Rows from block 2 of a small image flow-matching model, named by matrix and row number. Rows with one number belong to one neuron. Each number is 200 + 20 x the weight over its row's rms, rounded and kept within 0 to 999. All counts start at 0. After the name is the row's rms in percent of the matrix's.
After each neuron's rows are labels from the 100 images, of 14976 (inputs lightly noised), where the neuron reaches its highest value: "responds to" is what is common among them. Only what is clearly more common there than usual is listed. The data: scattered letters and digits in many colours.
# fc1: MLP up (model.blocks.2.mlp.fc1.weight, 512x128), inputs 0-127
# fc2: MLP down (model.blocks.2.mlp.fc2.weight, 128x512, transposed), outputs 0-127

fc1.65,112,209,231,145,198,186,207,213,220,187,190,182,185,196,170,194,212,201,194,177,160,204,219,195,217,245,193,188,197,219,204,248,169,192,192,208,210,186,189,237,199,208,197,196,194,184,178,187,150,190,155,200,204,223,200,209,218,230,201,204,184,205,185,214,214,208,202,202,202,193,181,204,165,190,194,203,199,198,178,170,188,198,176,208,183,202,207,249,212,241,221,173,214,192,165,187,208,192,191,210,163,189,212,190,218,153,214,230,238,187,192,206,199,202,188,210,155,197,182,222,220,209,234,204,202,192,230,175,199
fc2.65,101,200,178,264,202,228,198,181,183,211,214,220,227,211,211,193,208,205,184,228,215,178,189,242,205,149,190,204,197,191,199,178,249,218,194,208,177,217,229,178,184,181,229,217,210,187,207,230,244,227,222,192,192,197,201,212,203,194,219,187,207,195,214,187,207,192,207,183,203,217,224,195,245,202,233,192,192,197,205,223,211,212,218,171,194,205,199,163,193,189,194,219,205,212,231,245,188,228,203,220,236,199,223,200,193,233,187,206,170,222,210,194,190,199,188,198,235,213,213,191,188,183,177,201,189,229,164,234,209
responds to: green; brown

fc1.497,120,219,191,194,189,226,222,181,217,152,189,188,192,181,253,177,186,234,244,215,211,200,191,182,226,205,220,174,202,234,185,265,194,211,208,180,195,190,198,224,254,194,173,200,167,200,202,205,199,221,175,211,191,225,211,191,195,225,224,218,220,185,210,178,206,201,234,202,189,179,183,203,213,203,196,216,198,196,222,205,180,208,219,177,160,159,194,199,187,186,177,219,208,190,208,194,207,179,233,221,213,191,212,196,202,198,168,178,219,176,229,202,173,175,202,181,194,213,206,206,212,194,183,217,165,172,207,208,186
fc2.497,124,192,190,208,203,210,192,206,211,207,185,216,199,214,156,200,205,206,159,178,232,183,187,225,221,219,183,195,204,173,230,152,192,204,168,195,173,194,219,179,173,178,228,193,218,198,185,174,186,194,177,188,215,228,193,228,170,178,216,190,165,216,177,208,176,198,161,204,241,188,191,178,171,225,202,193,224,197,208,210,229,187,198,189,229,217,194,194,195,202,172,182,190,197,202,166,204,203,169,229,203,198,204,187,225,228,209,180,170,171,191,244,214,228,194,184,160,190,220,209,199,206,197,213,209,196,254,214,195
responds to: green

fc1.221,151,174,217,204,168,204,219,212,169,189,179,183,209,212,198,201,213,187,172,189,219,198,229,179,211,193,205,159,227,189,206,202,191,205,218,196,203,170,194,181,184,209,213,185,210,202,221,181,183,159,180,191,195,220,193,205,205,245,202,202,200,188,224,216,177,208,157,190,152,211,197,211,228,195,173,229,216,194,186,199,189,209,205,214,170,156,183,148,157,216,175,199,210,215,213,219,207,209,185,160,209,182,187,196,242,199,225,238,160,204,207,175,167,210,196,203,198,191,204,210,201,179,197,203,217,160,163,205,194
fc2.221,130,218,180,189,189,162,195,171,220,205,209,222,174,191,189,171,202,218,232,223,199,221,168,214,171,200,224,234,154,209,194,207,191,161,197,201,212,212,214,210,214,179,192,204,203,202,187,203,222,222,216,189,198,174,219,192,190,178,169,192,224,219,172,181,208,199,211,222,239,201,197,188,147,197,214,169,186,200,202,197,222,189,209,183,229,228,177,235,230,161,242,216,205,184,180,188,193,194,216,150,186,211,200,217,164,206,184,179,223,218,181,227,230,189,190,209,190,211,204,203,201,210,204,190,180,240,212,189,188
responds to: green; brown; black

fc1.342,100,172,237,208,180,203,233,206,203,191,187,170,209,198,202,239,201,214,179,189,225,224,215,163,202,186,201,151,221,226,211,206,221,223,210,215,207,215,238,208,191,230,194,203,187,194,216,199,178,200,193,229,187,200,170,227,222,210,194,190,222,192,202,180,235,254,186,200,217,211,200,215,202,212,179,228,199,202,193,169,174,186,207,193,160,189,170,191,184,208,199,185,205,236,256,183,202,198,197,222,206,167,197,218,200,187,227,234,192,229,218,173,200,215,162,224,209,191,191,181,183,177,197,206,234,213,200,182,204
fc2.342,095,227,165,207,170,214,198,189,195,202,205,233,200,183,221,142,194,224,229,226,179,187,202,243,196,188,195,242,192,187,191,206,187,186,205,196,208,180,180,202,217,171,223,179,219,208,197,179,221,192,187,187,225,181,217,154,216,194,200,204,202,209,183,199,182,162,207,207,188,203,191,183,208,206,233,174,186,215,185,244,220,218,158,216,210,217,207,229,198,205,192,202,186,177,144,182,199,191,204,228,202,203,194,232,199,224,179,177,216,191,186,243,221,196,209,172,177,238,199,199,227,219,196,208,189,198,193,226,183
responds to: green

fc1.66,109,157,188,179,173,161,196,178,208,183,191,198,198,200,187,191,204,209,189,196,195,194,209,233,220,189,192,216,189,194,133,192,204,206,219,193,210,188,208,230,233,200,187,233,177,176,231,200,213,212,185,225,225,236,175,225,175,193,213,218,197,199,191,215,191,197,202,204,216,178,192,192,190,185,202,197,206,189,211,204,202,214,201,209,220,221,224,169,192,191,192,226,204,159,220,203,167,200,233,203,179,146,178,190,206,182,202,193,201,220,193,193,209,213,224,193,148,201,228,217,241,180,181,210,247,153,208,182,188
fc2.66,115,223,206,201,214,236,186,228,210,207,175,239,222,184,214,203,212,196,208,196,199,220,185,210,145,213,219,174,193,213,225,203,183,180,205,230,189,183,208,194,202,210,216,199,189,187,203,199,209,192,185,159,175,211,198,170,204,207,186,176,177,185,233,183,156,202,198,176,192,208,207,197,202,206,191,208,185,204,191,171,204,205,156,214,180,158,183,197,158,199,205,188,171,226,214,218,187,197,199,174,178,250,182,188,187,192,228,170,198,190,219,223,214,228,216,199,189,206,176,188,149,244,218,204,155,196,200,204,219
responds to: red

fc1.152,130,155,206,203,198,238,205,192,216,224,218,196,191,169,208,188,205,229,211,198,197,171,169,202,253,214,199,249,206,186,196,195,201,186,199,201,170,191,184,229,216,184,185,178,207,193,183,208,201,209,208,216,191,214,187,214,170,223,203,225,204,134,200,184,178,218,244,203,202,216,200,196,179,194,214,208,223,203,188,205,196,210,218,182,198,218,185,198,177,210,221,189,199,270,217,178,191,213,198,217,212,191,200,227,192,193,251,193,218,214,198,203,227,190,199,179,185,191,152,199,199,215,188,181,159,195,189,191,230
fc2.152,122,214,218,238,221,202,175,258,195,194,214,195,220,203,197,189,191,164,172,188,239,217,204,215,211,179,185,197,207,209,183,202,191,221,204,219,194,191,199,202,200,209,251,233,211,203,209,178,179,196,188,183,196,154,162,205,192,204,224,169,176,220,200,211,187,228,214,205,207,209,207,188,184,201,198,203,193,193,213,174,199,175,203,214,184,185,209,210,253,208,174,197,198,171,188,230,190,146,166,191,195,202,192,173,225,201,162,158,207,183,200,213,186,214,227,201,193,186,233,181,207,174,167,233,206,213,202,181,183
responds to: blue; purple

fc1.398,155,203,208,205,205,178,200,218,153,175,209,205,186,240,161,193,203,218,246,189,230,216,181,240,190,209,206,231,184,179,202,211,186,180,194,200,214,189,228,205,225,215,196,203,217,208,198,171,236,167,204,204,209,202,219,182,206,205,194,214,208,223,156,205,203,213,215,183,187,198,189,192,207,210,207,167,173,197,196,201,167,199,136,217,201,209,172,178,238,205,247,196,222,192,190,214,193,239,204,182,209,205,206,204,200,223,234,214,191,213,144,206,178,222,211,205,199,195,193,206,239,200,208,193,169,199,205,175,191
fc2.398,132,184,205,217,221,183,196,187,221,207,194,191,222,181,240,220,211,183,158,221,166,194,213,198,202,189,210,184,220,214,197,206,214,241,216,203,199,207,169,237,191,186,241,207,195,190,219,214,177,215,219,157,181,201,207,229,205,223,211,184,182,167,217,198,198,200,163,222,190,202,223,198,188,204,228,245,220,198,179,199,241,206,234,193,187,200,205,211,148,209,128,224,191,213,198,221,204,183,207,178,202,192,191,192,203,184,170,190,194,206,238,199,197,198,176,207,221,216,203,188,181,183,196,212,223,176,208,233,196
responds to: blue

fc1.37,076,215,196,179,188,209,210,211,191,197,216,231,167,207,196,223,217,210,193,223,220,197,165,211,249,216,216,209,244,193,239,170,187,190,214,198,201,221,202,209,217,209,198,196,199,197,204,176,168,231,198,182,232,204,214,205,208,187,216,187,167,223,216,197,188,218,175,195,227,182,217,179,234,184,226,170,140,195,238,217,205,216,166,216,183,181,197,182,193,202,191,191,172,175,198,216,198,196,229,184,182,201,201,190,183,195,232,213,172,199,202,199,203,168,217,220,210,263,217,166,194,228,199,223,213,205,188,214,195
fc2.37,078,201,192,197,173,213,190,174,203,226,201,147,199,211,197,210,210,165,194,181,243,182,212,204,167,167,195,182,158,225,169,232,196,220,207,207,229,204,213,203,169,211,190,199,196,191,190,204,215,149,200,230,165,205,187,242,185,199,201,200,213,167,194,183,216,178,201,179,187,196,194,239,173,209,165,194,236,205,210,209,195,203,235,190,206,187,219,221,191,193,223,204,186,214,179,180,191,188,198,177,218,206,212,177,217,195,190,214,201,190,184,197,162,249,204,164,196,156,190,221,203,208,208,174,191,184,218,186,212
responds to: blue

fc1.173,092,198,212,202,183,165,210,240,198,173,198,213,197,215,225,207,219,197,169,219,224,219,199,188,175,207,213,190,218,229,196,178,203,175,193,184,208,229,203,203,200,203,209,197,175,201,209,195,221,235,165,208,197,203,188,165,191,204,174,214,181,197,173,167,209,190,201,199,224,177,243,165,212,193,240,223,197,195,209,167,194,185,167,177,231,204,224,204,211,199,184,193,226,197,225,194,214,239,204,230,183,191,217,197,223,220,199,166,187,214,177,194,201,213,200,216,205,193,220,185,178,218,229,233,207,203,165,124,190
fc2.173,081,192,204,180,180,197,198,177,197,223,188,196,175,181,190,200,212,193,224,201,169,190,201,224,210,183,204,219,194,178,200,187,196,230,186,157,191,204,185,175,187,198,183,231,214,213,183,200,189,167,238,207,203,184,212,213,206,185,221,182,215,182,247,233,171,228,189,201,168,234,176,238,202,224,153,183,199,209,211,229,184,217,201,238,181,192,182,203,183,193,223,203,197,189,183,225,199,171,216,230,213,201,162,241,175,173,207,216,218,204,202,173,183,194,208,205,202,194,182,215,197,199,162,183,202,182,241,249,195
responds to: blue; purple

fc1.344,092,177,182,207,206,205,187,214,253,200,173,249,203,207,199,171,222,195,184,197,222,196,223,211,225,184,196,196,158,199,187,199,205,174,194,193,174,232,183,182,199,209,215,232,186,197,216,203,204,234,175,206,181,217,206,199,197,204,210,189,153,178,202,183,216,207,176,174,226,176,227,188,202,183,188,245,192,200,176,213,176,234,187,222,212,209,178,178,188,163,195,181,216,201,233,202,220,186,194,174,175,241,212,197,214,200,232,161,208,192,190,195,221,222,205,225,188,222,226,218,215,195,180,242,190,210,218,218,227
fc2.344,084,206,199,201,229,181,245,200,210,196,203,166,174,198,215,183,183,214,178,222,163,185,163,158,213,215,178,211,225,175,214,196,176,202,186,187,198,162,182,205,225,214,163,217,213,221,218,203,220,186,220,194,220,212,206,154,252,200,185,193,197,201,176,217,207,233,212,195,177,219,177,207,220,196,207,185,242,181,186,208,209,205,186,210,181,167,205,224,199,234,226,208,209,204,225,229,194,201,225,212,180,176,214,172,205,212,187,205,200,227,221,221,214,207,197,224,174,173,164,193,200,201,154,201,207,175,192,189,188
responds to: green

fc1.287,110,210,228,192,200,158,191,233,186,216,215,178,212,204,174,223,222,204,178,206,218,233,216,176,220,252,185,163,210,211,192,232,232,195,199,211,221,208,216,197,201,233,199,195,155,193,190,233,236,194,213,195,173,210,193,211,201,182,182,242,162,228,205,191,208,187,189,185,240,195,196,187,215,213,158,203,175,207,227,190,150,194,214,196,204,192,182,188,190,152,179,215,204,213,190,190,214,210,198,188,192,183,211,187,164,234,225,198,208,218,194,196,196,195,219,224,217,207,197,198,199,171,225,208,211,218,200,222,224
fc2.287,129,198,202,217,175,242,200,211,207,189,195,219,178,204,218,179,192,195,219,177,192,163,185,240,186,149,218,188,186,181,200,214,189,217,195,200,203,192,204,246,205,181,200,203,230,211,198,162,188,200,194,216,197,205,190,196,207,202,195,138,213,176,189,197,186,215,220,212,151,190,225,231,169,203,245,190,218,214,178,209,222,208,181,194,221,189,234,202,204,221,229,204,198,181,192,192,208,196,203,199,207,212,175,198,228,194,175,182,178,164,231,233,200,207,208,178,174,185,231,210,203,232,188,178,219,152,206,182,207
responds to: green

fc1.494,110,211,238,214,216,173,227,211,192,183,188,180,185,188,160,207,210,205,215,187,184,187,191,188,225,182,227,224,226,206,190,222,215,183,194,185,198,199,203,196,169,243,186,195,166,196,248,183,185,177,189,219,165,206,197,189,176,187,226,228,183,211,174,194,175,249,171,185,169,195,204,187,208,194,185,171,187,193,167,161,164,194,201,197,218,190,202,209,211,195,204,194,200,216,207,224,224,191,224,180,199,191,228,169,228,226,194,217,189,219,224,219,241,206,215,174,176,225,230,195,194,217,183,210,177,192,171,183,176
fc2.494,099,201,174,200,197,199,178,180,217,218,189,211,220,201,238,184,207,195,181,226,192,219,208,211,165,226,170,187,180,175,194,206,191,250,224,211,197,202,195,226,220,166,222,218,218,198,161,201,214,238,198,180,248,204,209,206,185,214,189,155,229,200,226,207,212,175,233,211,220,216,210,202,226,199,225,252,208,207,225,246,208,195,188,191,179,186,160,213,187,192,180,196,203,199,190,205,186,205,197,192,210,200,189,183,182,172,213,192,209,204,173,156,170,181,217,213,229,182,182,174,195,181,221,183,226,209,216,206,203
responds to: blue